config = dict(
    model='image captioner',
    dataset='rendered landscapes of hills, water and sky',
    train_examples=145000,
    image_size=64,
    crop_scale_min=1,
    horizontal_flip=False,
    translate=0.06,
    color_jitter=0.2,
    tokenizer='word',
    vocab_size=34,
    encoder_arch='mobilenet_v1',
    encoder_norm='batchnorm',
    encoder_activation='elu',
    encoder_channel_attention='se',
    encoder_depths=[5, 5, 5],
    encoder_kernel_size=3,
    encoder_stem='deep',
    encoder_widths=[80, 112, 176],
    fusion='prefix',
    label_smoothing=0.1,
    decoder_width=256,
    decoder_layers=6,
    decoder_norm='layernorm',
    decoder_norm_position='pre',
    decoder_activation='swiglu',
    decoder_mlp_ratio=4,
    decoder_head_dim=48,
    decoder_fused_qkv=False,
    decoder_bias='all',
    decoder_qk_norm=False,
    decoder_parallel_block=False,
    decoder_inner_norm=False,
    decoder_positions='rope',
    decoder_prefix_bidirectional=True,
    decoder_connector='mlp',
    decoder_tie_embeddings=True,
    init='torch_default',
    residual_init='scaled_by_depth',
    optimizer='muon',
    muon_scale='original',
    learning_rate=0.013,
    momentum=0.95,
    nesterov=True,
    orthogonalizer='newton_schulz_5',
    adamw_lr_other_params=0.002,
    max_grad_norm=5.0,
    max_steps=9600,
    batch_size=128,
    epochs=8.5,
    lr_schedule='cosine',
    final_lr_fraction=0,
    warmup_steps=960,
    weight_decay=0.01,
    adamw_weight_decay_other_params=0.05,
)
Rows from block 3 of the text decoder, named by matrix and row number. Rows with one number belong to one neuron. Each number is 128 + 24 x the weight over its row's rms, rounded and kept within 0 to 255. All counts start at 0.
# gate: MLP gate (decoder.blocks.3.mlp.gate.weight, 1024x256), inputs 86-171
# fc1: MLP up (decoder.blocks.3.mlp.fc1.weight, 1024x256), inputs 86-171
# fc2: MLP down (decoder.blocks.3.mlp.fc2.weight, 256x1024, transposed), outputs 86-171
gate.315 [122 151  63 142 140  99 141 130 102  85 130 154 149 112 127 118 133 147 116 105 119 140 123 140 110 160 115 109 103  82 134 135 117 169 120  80 145 100  78 127 114 116 118 183 100 171 125 146 126 141 128 115  86 122 102 131 139  83 156  95 130 100 147 106 130 111  88  98 100 113 133 155 158 146 151 119 141 158 153 126 144 139 122 128 120 153]
fc1.315 [126 101 175 111 148 152 114  99 139 133 101 113 118 134 122 100 126 130 176 152 146 132 120 101 152 158 121 129 179 143 145  96 119 149 141 141 115 138 136 162 127 128 123 121 122 102  99  89 117  97  88 125 111 146 162 151  93 148  89 146 168 143 124 134 106 133 183 111 130 162 110 143  78 101 117 167 165 128 128 113 106  93 105 124 149 127]
fc2.315 [142 155 131 107 164 138 104 112 108 108 138 149  95 127 102  99 131 170 150  87 132 111 130 177 126 172 119 149  95 119 170 108 127 165  93 158 143  83 106 146 133 137 122 152 133 161  85  92 146  87  95 127 111 179 122 119 158 113 145 120 138 106 154 122 125 117 109 113  88 109 129 143  99 137 160 149 120 124 181 149 101 113 123 135 123 142]
gate.316 [ 93 142 151 100 132 126 129 170 109 124 161 131 164 112  98  91 181 153 151 111 148 162  71 134 141 144 147 124 140 125  84 108  99 142 129 114 117 101  74 128 113 149 131 133 117 150 117 113 111 160  97  93 170 102 147 120 115 118 121 134 136 143 151 135 114 123 114 101  92  92 144 119 101 166 142 143 153 144 119 113 157 115 104 136 131 140]
fc1.316 [100 141 117 147 122  98  79 121 126 116 140 118 141 165 107 139 152 125 132 130 140 114 107 124 108 130 108 145 139 116 138  90 148 133  73 135 136 135 114 111 106 110 122 100 132 161  92 131  95 183 100 146 151 148 151 111 110 127 148 152 105 114 139 128 125 131 144  72 114  98 109 155 125 133 124 116 114 137 108 156 162 128 123 154 162 189]
fc2.316 [ 89 106 116 118 133 160 150 166 104 142 123 140 142 118 128 108 137 154 148 135  96 151 109  96 142 121 134 102 128 137 153 103  96 157 153 119 160 131  97 170 107 181 160 123 109 127 149 107 121 116 107 151  96 116 165 108 149 139 146 108 150  93 117 121 147 105 165 100  75 125 133 176 134 160 173 116 157 167 128 152 129 118 128 105 147  83]
gate.317 [116  75  97 120 129 156 152 149 158 124 114 127 119 166 124 130 113 105 134 126 149 132 177 123 148 113 142 126 134 147 129 140 149  88 138 131 124 150 146 115 113 162  91 141 135 173 117 123 108 131 124 112 168 139 136 163 128 142 116 160 124 151 149 100 109 120  97 122 109 122 190  98 150 169 110  90 170 115 111 109 141  84 147 158 141 151]
fc1.317 [141 172 133 107 125  97 150  74 135 129 133 159 156 123 106  97 157 142 103 136 120 157  97 122 150 145 133 110 119 115 173  87 144 163 107 112 131 139 145 114 157 136 163  91 120 148  92 158 131 181 120 129 142 162 139 142 117 124 147  99 143 109 133 154 184 147 114 144 168 132 156 106 121  69 127 162 114  99 156 100 102 159 137 112 128 115]
fc2.317 [118 128  95 162 156 119 109 152 114 129 136 129 141 148 118 121  96 106 116 128 146 162 125 124 146 166 144 152  95 109 100 112 144 146 115 110 159  73 106 147 137 168 115 138 120 142  93  97 147 127 154 149 149  82 121 170 179 135 148 124 148 126 159 158 136  99 123 148 127 135 147 135 189 109 106 123 117 140 107 148 145 116 124 122 172 145]
gate.318 [163 134 136 163 142  98 163  99 118 170  71 123 114 110 122 147 126 143 149 185 127 124 133 151  98 147 121 125 135 147 137 153 118 135 130 139 153 182 140 134 106 122 112  84 131 161 112 134 139  84 145 179 130  78 121 126 170 120 111 121 132 116 158 155  99 120 140  86 125 143 171 147 120 162 155 132 126 112 141 144  91 134 113 158  89 131]
fc1.318 [125 141 140 119 147 136 103 161 159 139 145 133 109 116 145 140 143 152 125 106 154  97 107 130  94  74 172 125 157 144 118 124 127 127 107 131 149 122  80  91 134 102 137 149 107 151 116 127 150 174 126 101 152 146 113 161 127 105 134 124 135 103 182 165 152 149 149 152  98 104 130 124 143 104 105 149 129 126 145 121 144 128 142 135 147 144]
fc2.318 [126 123 123 121 168  90 134 136 117 123 134 133 146 130 125 123 177 132 180 139 122  98 125 125 146 151 120 137 104 149 105 132 170 136 110  73 140 128 153 134  96 148 103 135 151  95 123 135 140  84 110 197 144  91 118 123 142  99 101 127 149 135 109  87 128 105 170 154 146 119 151 134 168 180 123 120 135 135 169 116 121 139 136 169 124 123]
gate.319 [ 96 139  98  97 161 119 100 109  84 115 140 105 172  83 127 106 118 131 116 119 147 115  75 139 122 137 171 123 107 144 108 130 145 100 152 121 125 121 115 131 118 107 142  98 148 211  97 125 130 115 122  97 120 121 110  75 147 153 132 136 132 165 122 126 142 118 123 153 117 154 115 118 136 135 122  99 152  81 159 126  70 179 112 152 134 128]
fc1.319 [124 128 131 116 113 130 128 102 101 100 101 106 106 120 175 127 165  83 117 124 124 110 120 173  63 155 137 129  97 168 136 131 158 133 157 116 136 134 120 112 124 124  92 115 151 156 124 123 112 115 122 104 138 136 113 115 124 123  94 138 143 179 103 100 168 128 126 126 101 162 138 138 148  90 140 128  99 104 110 117 130 137 116 149 131 153]
fc2.319 [164 150  95  97 147 171 116  93 100 133 128 118 155 166 107 162 152 102 152 113 140 176  48 125 119 135 121 140 157  95 111 100 165 109 160 185 142 124 117  81 129 122 105 110 139 136 100  98 147 183 152 156 157 155 108 128 134 118  91 162 155 152  93 129 139 138 177 132 127 129 106 144 134 122 139 151 119 100 100 122 106 146  75 180 109  92]
gate.320 [108  95 111 141  82 137 155 156 149 116 117 119 163 130 138 173 135 108 118 125 166 117 140 161 125 160 123 128 171 133 136 134 113 131 143 137  88 164 133 114  85 123 103 108 124 139 152 154 152  86 123 156 139 137 116 143 156 118 110  81 125 155 138 159 107 130 122 116 124 124 154 109 127 120  99 111 122 150 166 163 126 132 109 128 133 103]
fc1.320 [168 131 149  82 165 114  79 141 149 132 136 151  77  91 112  96  95 170 158 115 114 143 133 125 121 169 130 109 121 121 113 146 122 150 103 123 144 140 155  84 129 168 116 113 156 136 155 135 131 113 151 102 122 120 134 136 105 163 146 175 120 116 146  89 137 153 123 118 128 112  78 119 117 136 126 135 124 144 116 169 143  88 149  94 148 146]
fc2.320 [147 132 129 129 113 106 165 134 128 141  92 120 141 136 120 124 144 125 169 114 112 127 132 115 151 145 159 159 127 135  92 117  89 126 151 116 148 119 136 147  88 104 141 141 136 129 175 134 163 113 105 108 128 127 122 136 120 149 100 137 128  95  79 118 147 124 132 148 128 148  92 156 110 134 116 111 134 171 132 143 108 103 129 122 158 163]
gate.321 [143  94 124 164 133 126  97 130 122  50 154 113  84 112 144 104 131 167 142 122 115 115 118 178 122 106 127 138 139 120 147  96 128 116  94 146 111 123 129 107 116 127 155 157 130 130 112 153 121 143 123  91 148 126 111 149 139  66  94 130 156 178 118 106 149 127 109 112 133 152 146 157 112 161 113  64 146 142 132 125  97  61 141 128 113 161]
fc1.321 [131 120 132 170 117 115 129 127 108 114 103 166  88 135 136 138 112 144 143 143 116 168 139 101  68 132 122 167 141 125 153 143  94 148 110 107 133 133 179 152 138 147 123 106 117 117 143 131 197 154 125 146 145  94 103 121 124 142 146 145 117  79 124  96 133  74 149 159 129 138 103 110 151 154 119 150 132 128 143 110 116 140  93 182 135 140]
fc2.321 [103 126 103 155 141 126  89 131 112 134 135 180 128 132 130 126 135 146 132 140 123 137 130  85 108  96 108 177 154 128 112 120 107 116 129 109 128 135 128 139 138 130 127 142  95 122 114 147 139 125 146 141 131 127 142 133 139 157 124 136 140  82 130  99 123  97 152 141 166 114 136  99 161 141 132 135 160 167 146  90 136 116  71 129 113 168]
gate.322 [106 179 118 123 140 133 181 117 134 149  95  89 107 101 103 137  91 100  90 118 130 168 121 103 120 126 137 156 106 149 143 129 115 135 118  94 118 143 169 158 102 161 107 146 167 139 115 151 149 136 105 123 172 145  98 105 130 133 142 148 148 118 122  75  89 145 113 136 116 123  97 126 129 124  94 151 118  93 103 117 139 122 134 104 126  88]
fc1.322 [116 140 152 142 127 131 109 144 116 169 123 121 112 159  95 130 105 151 156  99 111 125  61  92 129 132 161 133  91 115 116 111 126 104 140 139 121 111 107 124 119  88 174 116 144 112 122 157 119 172 111  97 149 133 101 155 140 100  82 102  95 116 123 118 161  71 169 142 138 138 166 148 152 116 135 136 101 120 128 155 147 122 109 165 158 165]
fc2.322 [170 137  96 155  93 115 114 176  91 141 100 128 136 153 114 151 144 103 107 106  81  80 123  87 124 143  90 108 129 183 155  92 102  78  95 176  96 120 123 104 140 105 118 132 111 149 127 149 133 107 119 142 137 143 152 120 105 159 130 136 119 111 177 128 105 129 130 142 124 121 139 107 130 106 139 128 151 114  87 123 200  84 130 124 115 140]
gate.323 [124 156 152 128 111 119 139 152  98 128 145 140 101 169 125 177 130 120 129 136 118 159 109 162  90  96 133 116 120 116 140 142 123 134 119 123 160  88 164 105 113 110 147 182 144  95 146 136 111 101 124 169 137  70 149 147 165 108 131 111 147  98 142  79  94 141  90 124  80 104 126 156 116 148 179  97 105 152 116 134 125 137 122 111 147 121]
fc1.323 [105 113 133 112 168  85 138 121 166 145 111 159 109 139 113 116  96 133 150 102 122 105 152 146 135 130  85 113 114 114 136 100 119 129 139 138  99 116 145 187 105 171 114 155 144 116 114 127 116 114 130 119 157 114 107 144 135 104 139 122 117 161 128 108 108 137 120 129 116  72 141 119 163 139 123 133 128 150 147 169 121 130 131 141 148 102]
fc2.323 [112 153 135 141  75 105 120 125 158 109 149  96 110 133 115 166 163 121 157 107 133 102 118 112 134 115 131 122 141 127  84 119 145 131  70 128 141 121 160 151 149 176 118 141 108 151 145 102 139  93 101 159 107 157 141 146 157 139 142 128 125 144 124 184 135 118 136 111 141  74 156 144 141  68 157 166 112 100 157 146 127 110 148 103 130 128]
gate.324 [ 85  97 148 111 113 130 147 123 154 139 118  99 148 104 148 139 109 104 122 173 133 107 145 136 124 120 131 114  80  82  98 151 126 100 167  94 117 101 160  99 149 138 135 148 147  92  87  97 118 121 113 162 112 133  89 136 111 125 124 164 102 148 111 135 154 123 114 103 160 111 181 124 131 142  98  95 145 102  87  97  72 154 105 129 111  93]
fc1.324 [123 121 147 164 125 154 116 134 106 113 145 123 123 167 116 130 148 119 119 125 133 116 137 129 162 118 101 126 174 124 163 107 129 130 108 136 136 153  97 126 117 105 174  91 106  91 117 125 167 140 159 168 111 154 150 129 162 117 164 108 117  90 109 125 107 147 174 164 132 160 102 131 101 151 162 154 125 137 141 101 160 106 121 128 128 110]
fc2.324 [136 119  78 143 147  85 128  94 140 137 139 147 136 124 114 175 153  92  89 153 142  84  88 129 133 177 132  93 109 163 161 135  99 143 126 109 137 140 166 105 110 109 124 152 141 127 157 103 109 100 153 171 111 142 118 107 125 149  94 127 172 137 118 137 103 157 131 131 125 124 122 132 101 149 127 145 166 129 171 154  99 157 147 137 124 135]
gate.325 [141 121 113 119 104 105 170 112 146 133 134 151 134  75 154 125 119 111  99 155 144 158 145 169 130 147 133 118 114  85 111 113  55 135 169 144 131 132 164  99  97 137  94  73 163 129 139 180 159 131 120 107 128 110 110 123 102 154 138 135 143 167 141 133 113 148 124 141 123 126 117 154 143 130 121 133  94  79 126 155 120 146 125 109 139 136]
fc1.325 [149 137  96 121 138  71 137 140 130 130 167 144 151 128 152 117  91 137 104 182 142 122 152 107 101  96  91 160 127 128 138 139 169 112  98  99 182  76 155 125  99 145 121 112 146 125  72 137 171 134 159  91 119 132 167 109 132  89 210 115 131 129  67 102 110 147 159 120  98  79 110 124 139 123 152 177 123 132 141 113  72 123  86 139 169 111]
fc2.325 [ 85  94 112 107 137  85  98 133 153 144 141 136 137 159 137 146 153 131 115 120 179 135 133 127 144 139 155 113 101 156 144 161 103 103 102 106 155  78 122  89 142 134 116 162 109 171 100 168 180 116 157 115 167 117 167 100 155 154 130 127 132 107 108  67 121 129 155  91 133 120 157 113 156 148 135 103 164 120 133 145 111 150 123 135 126 108]
gate.326 [169 130 166 107 125 125 119 132 181 151 112 121 109 114 136 140 134  96 150 137 168 125 100 117 118 147 140 141 162 101  95 145 141 115 136 112 111 137 121 129 145 135 114 121 164 104 123 134 172 160 118 110 110 107 130 139 148 138 120 116 133 203 106 115 144 147 104 132 117 122  84 169 148 147 119 133 149 150 108 145 127  82 114 146 123 138]
fc1.326 [158 156 145 124  93 109 113 162 113 149 157 125 139 115  96 109 132 159 157 117 127 144 164 120  93 171 160 135 152 128 111 154 128 136  99 135  71 126 117  90 160 134 155 128 145  95 137 156 112 139  95 112 177 114 130  97 166 122 132 118 136 117 122 170 100  77 116 154 115 122 102 149 162 152 124 155 129 151 113 152  95 138 151 166 110  94]
fc2.326 [140 132 119 130  88 129  92 112  90 161 130 124 155  86 126 106 113 114 163 140 138 152 107 115  97 146 134 149 154 136  67 122 141 112 109  68 153 138 109  77  84 136 158 152 130 100 120 134 146 114  95 182 120 170 152 158 126 134 137  77 129 135 116 170 154 112  97 195 195 103  79 119 124 137 144 109 131 154 157 103 130 164 107 122 109 156]
gate.327 [176 124 147 127 157 137 101 142 117 116 114 107 128 113  77 130 150 141 105 109 124 136 133 176 132 139 163 120 128 139 130 146 165 105  86 112 148 152 168 114  94 107 198 125 105 118 108 140 126 131 120 107 146 164 138 105 143 141  92 111 116  98 142 137 175 165 136 147  81  99 115 130 167 115 120 154 116 114 109 115 147 124  97 114 154 123]
fc1.327 [113 103 134 134 110 111 127 141 142 125 159 118 123 126 152 101 104 134  94 163 143 138 126  99 153 141 133 154 182 128 130 118  86 136 115 104 150 133 120  93 143 122  91 125 127 149 115 127 110 161 112 147 106 124 166 126 147 162 148 102 128 157 103 133 100 129 134 121 171 164 194 109  57 131 134 114 149 106 121 127 133 159 125 152 124 152]
fc2.327 [169 159 133 129  95 139  98  97 113 119 115 107 146 123 134 138 150 164 157 101 145 156 127 111 125 152 154 123 171 140 141 180 164  89 121 129 174 161 135 124 134 144 148 145 157 110 107 139 134  96 140 154 146 130 178  97 170  78 128 148 173 116 150 120 114 114  98 151 139 124 135 150 129 119 114 135 134  94 154  85  88 112 149 122 156 158]
gate.328 [169 134 157 112 133 158 131 175  99 127 137 118 124 138  99 143 118 106 137 156  94 136 136 148 124 114 166 113 148 112 111 135 138 100 194 137 129 113 110 122 138 160 111 162 140 124 113 113 145 140 116 114  98 121 127 101 156 104 133 123 110 132 128  95 121 138  66 131 136 100 100 113 110 138 124 117 118 151  88 138 114 121 128  79 126 140]
fc1.328 [157 108 138 134  79 156 123 102 140  88 142 151 119 188 160 109  87 116 113 137 128  94 145  96 120 151 131 144 106 124 136 138 118 105 147 130 109 113 132  97 145 150 131 135 140 105  77 112 123 154 127 111 162 107  88  98 121 126 106 116 146 113 184 137 132 115 152 119  95 182  83 156 124 162 111 126 131 127 149 127 131 127 132 161  98 128]
fc2.328 [159 144 128 123 143 128 129 158 119 102 145 155 134 128  99 109 123 139  86 124 138  87 142  99 162 161 130 127 178 135 133 133 147  90 188  95 106 117 100  92 125 104 166 162 166  98 129 153 113 138 101  49 117 142 150 152 147 115 161  99 125  92 160 118 156 122 123 154 134 126  92 146 130 138  96 147 112 143 120 155 130 153 114 125 115 147]
gate.329 [129 123 101 120 154 133 132  99 115 103 113 143 138 142  96 135 158 127 125 112 155 128 144 131 145 132  85 159 137  88 118 157 104 110 140 123 129 118 117 120 118 156 106 125 127 101 121 183 120 175 121 114 174 140 111 130 162 107  93 144 133 136 126 108 189 111 122 167 136 149 129 171 135 105 153 149 103 132 102 148 136 176 146 141 133  95]
fc1.329 [121 156 113 108  93 144 106 139 142 124 122 111 126 118 130 119  96 150 143 117 106 146 138 137 118 163 142 120 131 116 108 126 144 177 150 115 118 152 146 164 130  71 125 112 141 138 111 111 118 133 115 152  87  83 124 136 115 149 147 176 159 137 153 137  80 199 147 116 150  83 109 139 180 132 150 156 139 128 102 157 142 120 102 166 144 147]
fc2.329 [129 134 103 147 124 122 101  98  97 156 182 133 123 122 150 118 146 100 124  89 125 110 112 127 135 150 119 167 121 161 157  86 121 161 164  97 122 126 126  87 159 140 124  97 115 137 134 109 162 159 126 101 168 119 105 123 116 139  88 130  89 115 147 146 133 111 141 157 127 109 140 137 108 158 131 109 103 187 142  69 138 127 123 113 124 136]
gate.330 [ 96 125 122 137 135 173 149 129 143 102 132 165 136 142 130 101  95 177 137 145  95 100 131  95 142 118 149 140 133 167 186 100 129 145  89 160 119 145 171 128 122 133 138 156 160 108 109 142 154 124 130 125 112 122 148 145  99 145 124 144 153 139 138 114 140 110 160 154 133 165 114 131 112 149 163 145 117 160 138 151 112 124 124 142 149  68]
fc1.330 [ 81 135 109 162 145 114 152 137 138 128 129  94 112  86 176 122 101 157 129 117 152 146 120 125 140 158 113 110 137 164 126 143 120 124 120 105 112 165 155 101 108  83 150 145 122 141 140 131 128 108 147 156 104  89 107  92 154 116 122 146 122 109 110 128 144 140 164 124 101 133 165 113  77 126 172 166 142 125 149 168  92 146 105 157 119 110]
fc2.330 [157 163 119 131 126 158 104 168 150 112 158 166 162 122 143 102 163 161 103 153 118 130 121 127 152 149 118 112 120 138 101  66 149 164 120 153  78 134 145 137 112 162  90 142 144 140  59  94 130 104  91 154 135 120 113 185 130 136 143 136 128 143 133 134 144 102 127 137 108 131 126 135 154 107  92 183 135 136 121 101 125 124  99 150 114 121]
gate.331 [153 131 136 118 174 119 174 137 170 169 116 185 109 113 128 146 128 120 121 148 140 147  90 162 142 138 127 143 106 113 112  86 163 153 148 135 153  93  76 145  94 150 145 125 130 182 106 119 135 105 163 119 106 179 129 107 121 110 127  72 102 122 139 103 111 156  82 106 127 107 151 155 114 131 124 157 142 113 106 135 167 134  87  82  82 175]
fc1.331 [178 140  96 117 127 105 105 155 143 112 115  97 121 137 155 143  75 137 134 137 118 149 161 110  98 127 127 128 103 132 129 130  92 106 105 152 104 131 144 127 153 150 127 132 142  94 143 116 101 151 112 113 160 108 118 138  98  79 110 125 107 184 123 140 151 138 110 106  80 143 104 106 141 136 103  93 118 186 137  95 101 117 167 152 151 176]
fc2.331 [169 113  98  94 160  94 100 152 147 164 124 127 141 109 138 125 127 104 113 157 119 164 113 172 114 159 133 124 126 134 137  76 114 126  94 146 142 151 124 128 136 130 182 143  91 147  89 167 106 128  94  38 173 108 109 139 170 139  99 104 132 140 125 111 182 163 134 128  85 103  98 146 101 131 119 135 126 153 109 152 101 134 129 125 140 145]
gate.332 [143  58 151 128 109 148 133 155 122 160  91 125 146 150  97 144 118 121 102 153 128 117  98 128 151 143 116 190 118 106 153 119 128 108 131 139 125 140 122  96  86 169 128 180 133 141 167 135 136 146 124 124  99 141 107 122 143 104 115 147 102 118 159 126 144 131 151 136 174 106 134 149 111 130 105 133 147 152 140 117 115 126 120 162 131 134]
fc1.332 [117 149 146 119 142 110 157 163 130 105 126 104  98 145 153 163  78 144 159  95 104 135 149 148 100 143 121  80 146 157 143 125 142 133 113 131 157  97  93 134 112 138 157 112 131 180  87 152  99 136  71 144 125 112 115 140 140 124 140 157 160 152  67 139 169 114 116 110 137 152 140 131 120 164  99 124 140 136 104 135 145 107  93 116 128 117]
fc2.332 [115  86 126 129 124 110 165 133 140 122 132 151 171 110 128 135 133 162 175 133 140 154 158 150 138 111 158 170 104  92 143 147 151  90 128  86 154 112 164 139 127 157  94 147 117 190 165 108 125 124  78 136 121 123 129 159 134 116 122 127 126 105 134 118 130 105 142 111 136 137 119 135 128 107 143 112 135 192 131 136 100 108 151 153 115 116]
gate.333 [114 116 117 119 132 108 119 140 122 130 149 119 110 142 161 134 112 164 131 108 105 135 124 125 147 167 106 126 117 125  60 108 129 165  76 133 162 120 130 114 157 144 100 129 106 144 135 145 126 135 170 110 138 106  67 177 157  84  76 120 134  83 113  99 105 146 119 143 115 128 157 162  98 153 145 134 144 121 105 121 101 115 127 109 159 128]
fc1.333 [134 123 157 146 110 118 160  95 158 112 117 145 137  99 144  91 126 124 123 122 145  99 126 141 126 101 156 130 154  95  95 118 128 138 146 105 104 108 184 148  59 141 144 112 122 100 137 139  91 156 160 115 167 144 149 139 156 180 159 145 119 103 129  98 146 101 122 166 143 157 100 156 173  92 137 170  89 134 141 131 138 107 135 111 104 178]
fc2.333 [140 185 133  96 105 139 111 135 115 157  95 140 123  96 119 145 120 145 124 168 113 114 115 102 143 141 113 118 125 105 136 125 150 151 120  89 127 106  47 121 113 151 135 124 145 163 116 132 113 126 126 130 131  99 137 136 151 116 151 110 164 140 147 141 131 111 102 124 119 141 135 127 130  86 119 109  97 100 105 140 117 147 168 153 138 121]
gate.334 [133 115 129 113 115  84 111 177 151 118 143 132 130 129  86 129  90 164 104 139  96 125 115 161 162 166 130  98 127 143 132 171 149 122 114 157 141 118 115 159 107 139 119 104 116 111  80 149 147 172 116 129 105 108 183 123 120 143 143  94 153 117 146 122 162  96  90 135 147 122 122 120 136 135 129  94 154 152  94 169 106 158 118 123 164 111]
fc1.334 [123 166 120 165 127 133 138  86 119 141 117 134 113 157 178 132 138  88 132 142 135 150 130  85  83 117 137 149  88 120 126 124 137 149 149 103  92 125 118  82 128  88 148 151 149 160 146 127 130 102 158 157 143 112 114 106 163  97 137 128 116 155 120 142 116 130 144 142 121  95 125 153  70 139  95 139 131 118 157  98 122  98 104 137 134 155]
fc2.334 [137  82 152 118 137 109 138 143 151 136 150 148  95  97 130 157 113 157 151 158 151  87 118 134 109 113 144 133 142 146  88 121 135  67 122 105 133 149 154 115  86 146 126  93 151 115 135 158 148 134 113  97 131 147 140 108 171 144 174 110 103 114 184 141 147 159  84 131 146 119 115  86 111 167  76 130 119 119 131 119 114 146 127 116 144 193]
gate.335 [ 96 170 141 156 139 142 137 109 111 121 161 106 131 127 116 130 125 132  96  92 126 162 135 150 135 161 110  99  89  71 132 127 148 127 124 159  96 132 114 130 178  98 175 145 140 116 133 160 123 136 135 109 110 119 118 154 144  95 127  76 125 164 137 140  98 122 140 124 112 119 126 145 109 131 168  86 109  95 133 124 120 122 129 133 131 146]
fc1.335 [131 101 123  82 134  85 109 157 129 176 129 126 115 172 100  65 123 126 139 170 112 119 137 128 116 137 158  90 130 150 146 136 116 108 159 139 141 120  87 161 176 177 128 141  94 106 126 120 113 100 109 119 138 112 121 146 143  91 119 158 126 145 121 116 118 165  99 160 113 128 133 125 132 139  80  93 115 122 109 140 103 153 124 139 148 127]
fc2.335 [ 98 125 182 133 133 132  78 121 144 109 140 113 141 156 100 113 113 120 147 133 130 137  92 155 126 153 175 137 140 154 134  86 142  97 131 114  92 165  52 139 162 130 167 133 112 158 107 127 177 163 141 114 129 132 115 133  61 124 182 136 162 118 105 142 160 161 133 124 135 127 167 149 148 135 109 143 124  94 133 127 124 136 151 115  93 119]
gate.336 [104 103  93 124 110 118 117  94 143 123 132 150 155 116 131 128  83 118 179 136 141 175 112 136 100  97 132 148 135  56 127 140 104 141 120 141 124 147 158 156 163  93 129 133 107 145  86 118 126 140 144 156 103 132 143 164 141 125  79 140 173 153 108 111 166 138  97  99 135 122 117 119 130  89 153 147 107 113 180 123 122 113 144  86 121 148]
fc1.336 [166 152 147 135 132 159 102 171 106 136 130 138 119 121 121 130 115 145 112  93 137 119  79 112 137 154 128 130 133 175  97 134 148 154 104  89 104 151  83 106 125 151 137 105 135 119 162 171 148 115 137  90 137 150 135 109 137 121 157 124 125 127  93 115  97 126 195 134 142 136 149 154 120 115 125 101 132 135  81  96 163 131  91 143 138 107]
fc2.336 [176 105 111 102 139 139 137 113 168 183 109 147 119 133 119 137 115 131 137 158 194 135 132 115 144 131 110 148 122 109 148 155 103 146 157 119 114  88  84 118 143 128 157 131 147  86 134 135 126 139 141 136 129 127 136 143 144 101 104 148 129 139 162 144 141 174 152  83 138 114 156  72 117 103 107 163 127 149 120 154 117 153  86 104 124 121]
gate.337 [113 116 138 131 158 178 150  95 102 109 114 115 108 162 163 109 123 101  83 124 132 137 130 168 114 182 141  91 142 132 111  98 133 120 161 116 128 119  90  89 141 104 121 152 126 131  90 151 107 131 150 130 104 143 152 114 134 107 122  94 167 149 142 140 130 158 107 126 104 151 144 158 125 121 134 114 118  88 113 101 130 134  43 110 131 116]
fc1.337 [142 107 137 148 143 156 136  90  94 130 124 123 107 160 149 119 119 110 110 110 125 142 118 142 139 166 144 153 131 128 113  95 154 125 165 148 125  72 104 118 147  78  89 130 149 130 111 148 151 116 162 137 140 135 155 137 143 120 133  74 154 120 129 116 109 168 123 128 110 192 133 153 161 136 135 121  83 119 110 138 128 109  70  86 131 131]
fc2.337 [ 52 125 141 164 122 125 105 153  90 134 124 151  69 126 110 120 150 143 105 109 160 133 117 128 127 102 108 109 137 149 117 136 103  98 133 119 125 135 131 126  72 112  91 128 175 126 124  97 155 109  78 117  98 105 167 137 122 135 117 114  95  90 139 142 125 137  98 136 179 153 138 124  88  85 124 135 157 127 156 114 146 166 149 140  98  95]
gate.338 [107  85 139 129 169 144 126 189 124 135 134  91 129 152 139 118 110 154 156 131  96 128 112 144 148 118 136 137  90 139 136  91 131 162 126 161  87 117 123 100 161 116 110  92 116 162 152 189 136 170 140 154 105 112 163 117 123 116 128 152 143 170  99 117 106 155 123 142 175 152  89 139 132  81 148  98 136 109 159  85  73  87 102 124 158  94]
fc1.338 [130 157 110 112 123 130 145  67 106 101 142 136 100  99  89  81 129 148 118 126 158 147 114 123  86 136 103 133 140 106  82 174 116 121 142 116 149 133 183  93 122 156  97 149 155 114 133  94 119  94 171 109  92  98  90 142 144 133 107 117 113 118 155 161 130 141 126 138 124  83 168 152  91 164 123 138 115 103  98 142 170 162 191 126 117 136]
fc2.338 [136 158 139 129 195 110 105 173 154 150 109 142 130 154 136 129 126 146 103 124 123 142  81 137 112 139 116 146 116 125 157 112  91 173 118 151 155  98 144  77 158 100 160 117 132 170 104 112 140 119  95 120 139 165 118 107 110 145 190 120 129 107 113 115 104 119 120 153 135 127 101 129 170 153 141 152 120  90 104 122 103 149 105 147 130 122]
gate.339 [121 123 159 131 137 134 135 112 138 103 125 133 169 128 122 154 104  81 131 137 150 153 130 133 180 133 122 148 156  68 144 152  98 139 124 142 131 162 154 167 128 131  97 116 112 123 134 159 142 110 114 110  94 128  93 150 134 110 180 132  71 134  98 127 133 130 140 133  79 125 118 108 160 115 118 108 121  83 104 159 104 112 121 143 178 143]
fc1.339 [116 135 150 104 164 178 161  77 143 150 154  76  97 137 132 157 124 109  84  85 125 114 142 169 156 102 150 102 135 126 119 147 146 156 146 157 163 117 141  74  86 129 147 159 131 188  98  69 115 114 160 140 132 144 144 134 134 112 173 132 169 128 132 116 109 156 125  79 149 147  99 156 158  86  84 127 149 122  89 111 123 112 109 128  58 101]
fc2.339 [112 133 156 130 111 165 137  95 138 142 128 128 107 122 109 131  95 150 142 133 117  95  96 143 139 110 132 117 130 161  92 136 134 151  88 124 118 103 158  73 149  99  82 101 164 140 126 123  90 135 139 164 150 111 146 159  64 121 130 149 163 135 116 124 135 134  88 116 169 134 144 172 112 137 138  95 123 126 148 113 124 142  74 133 100 132]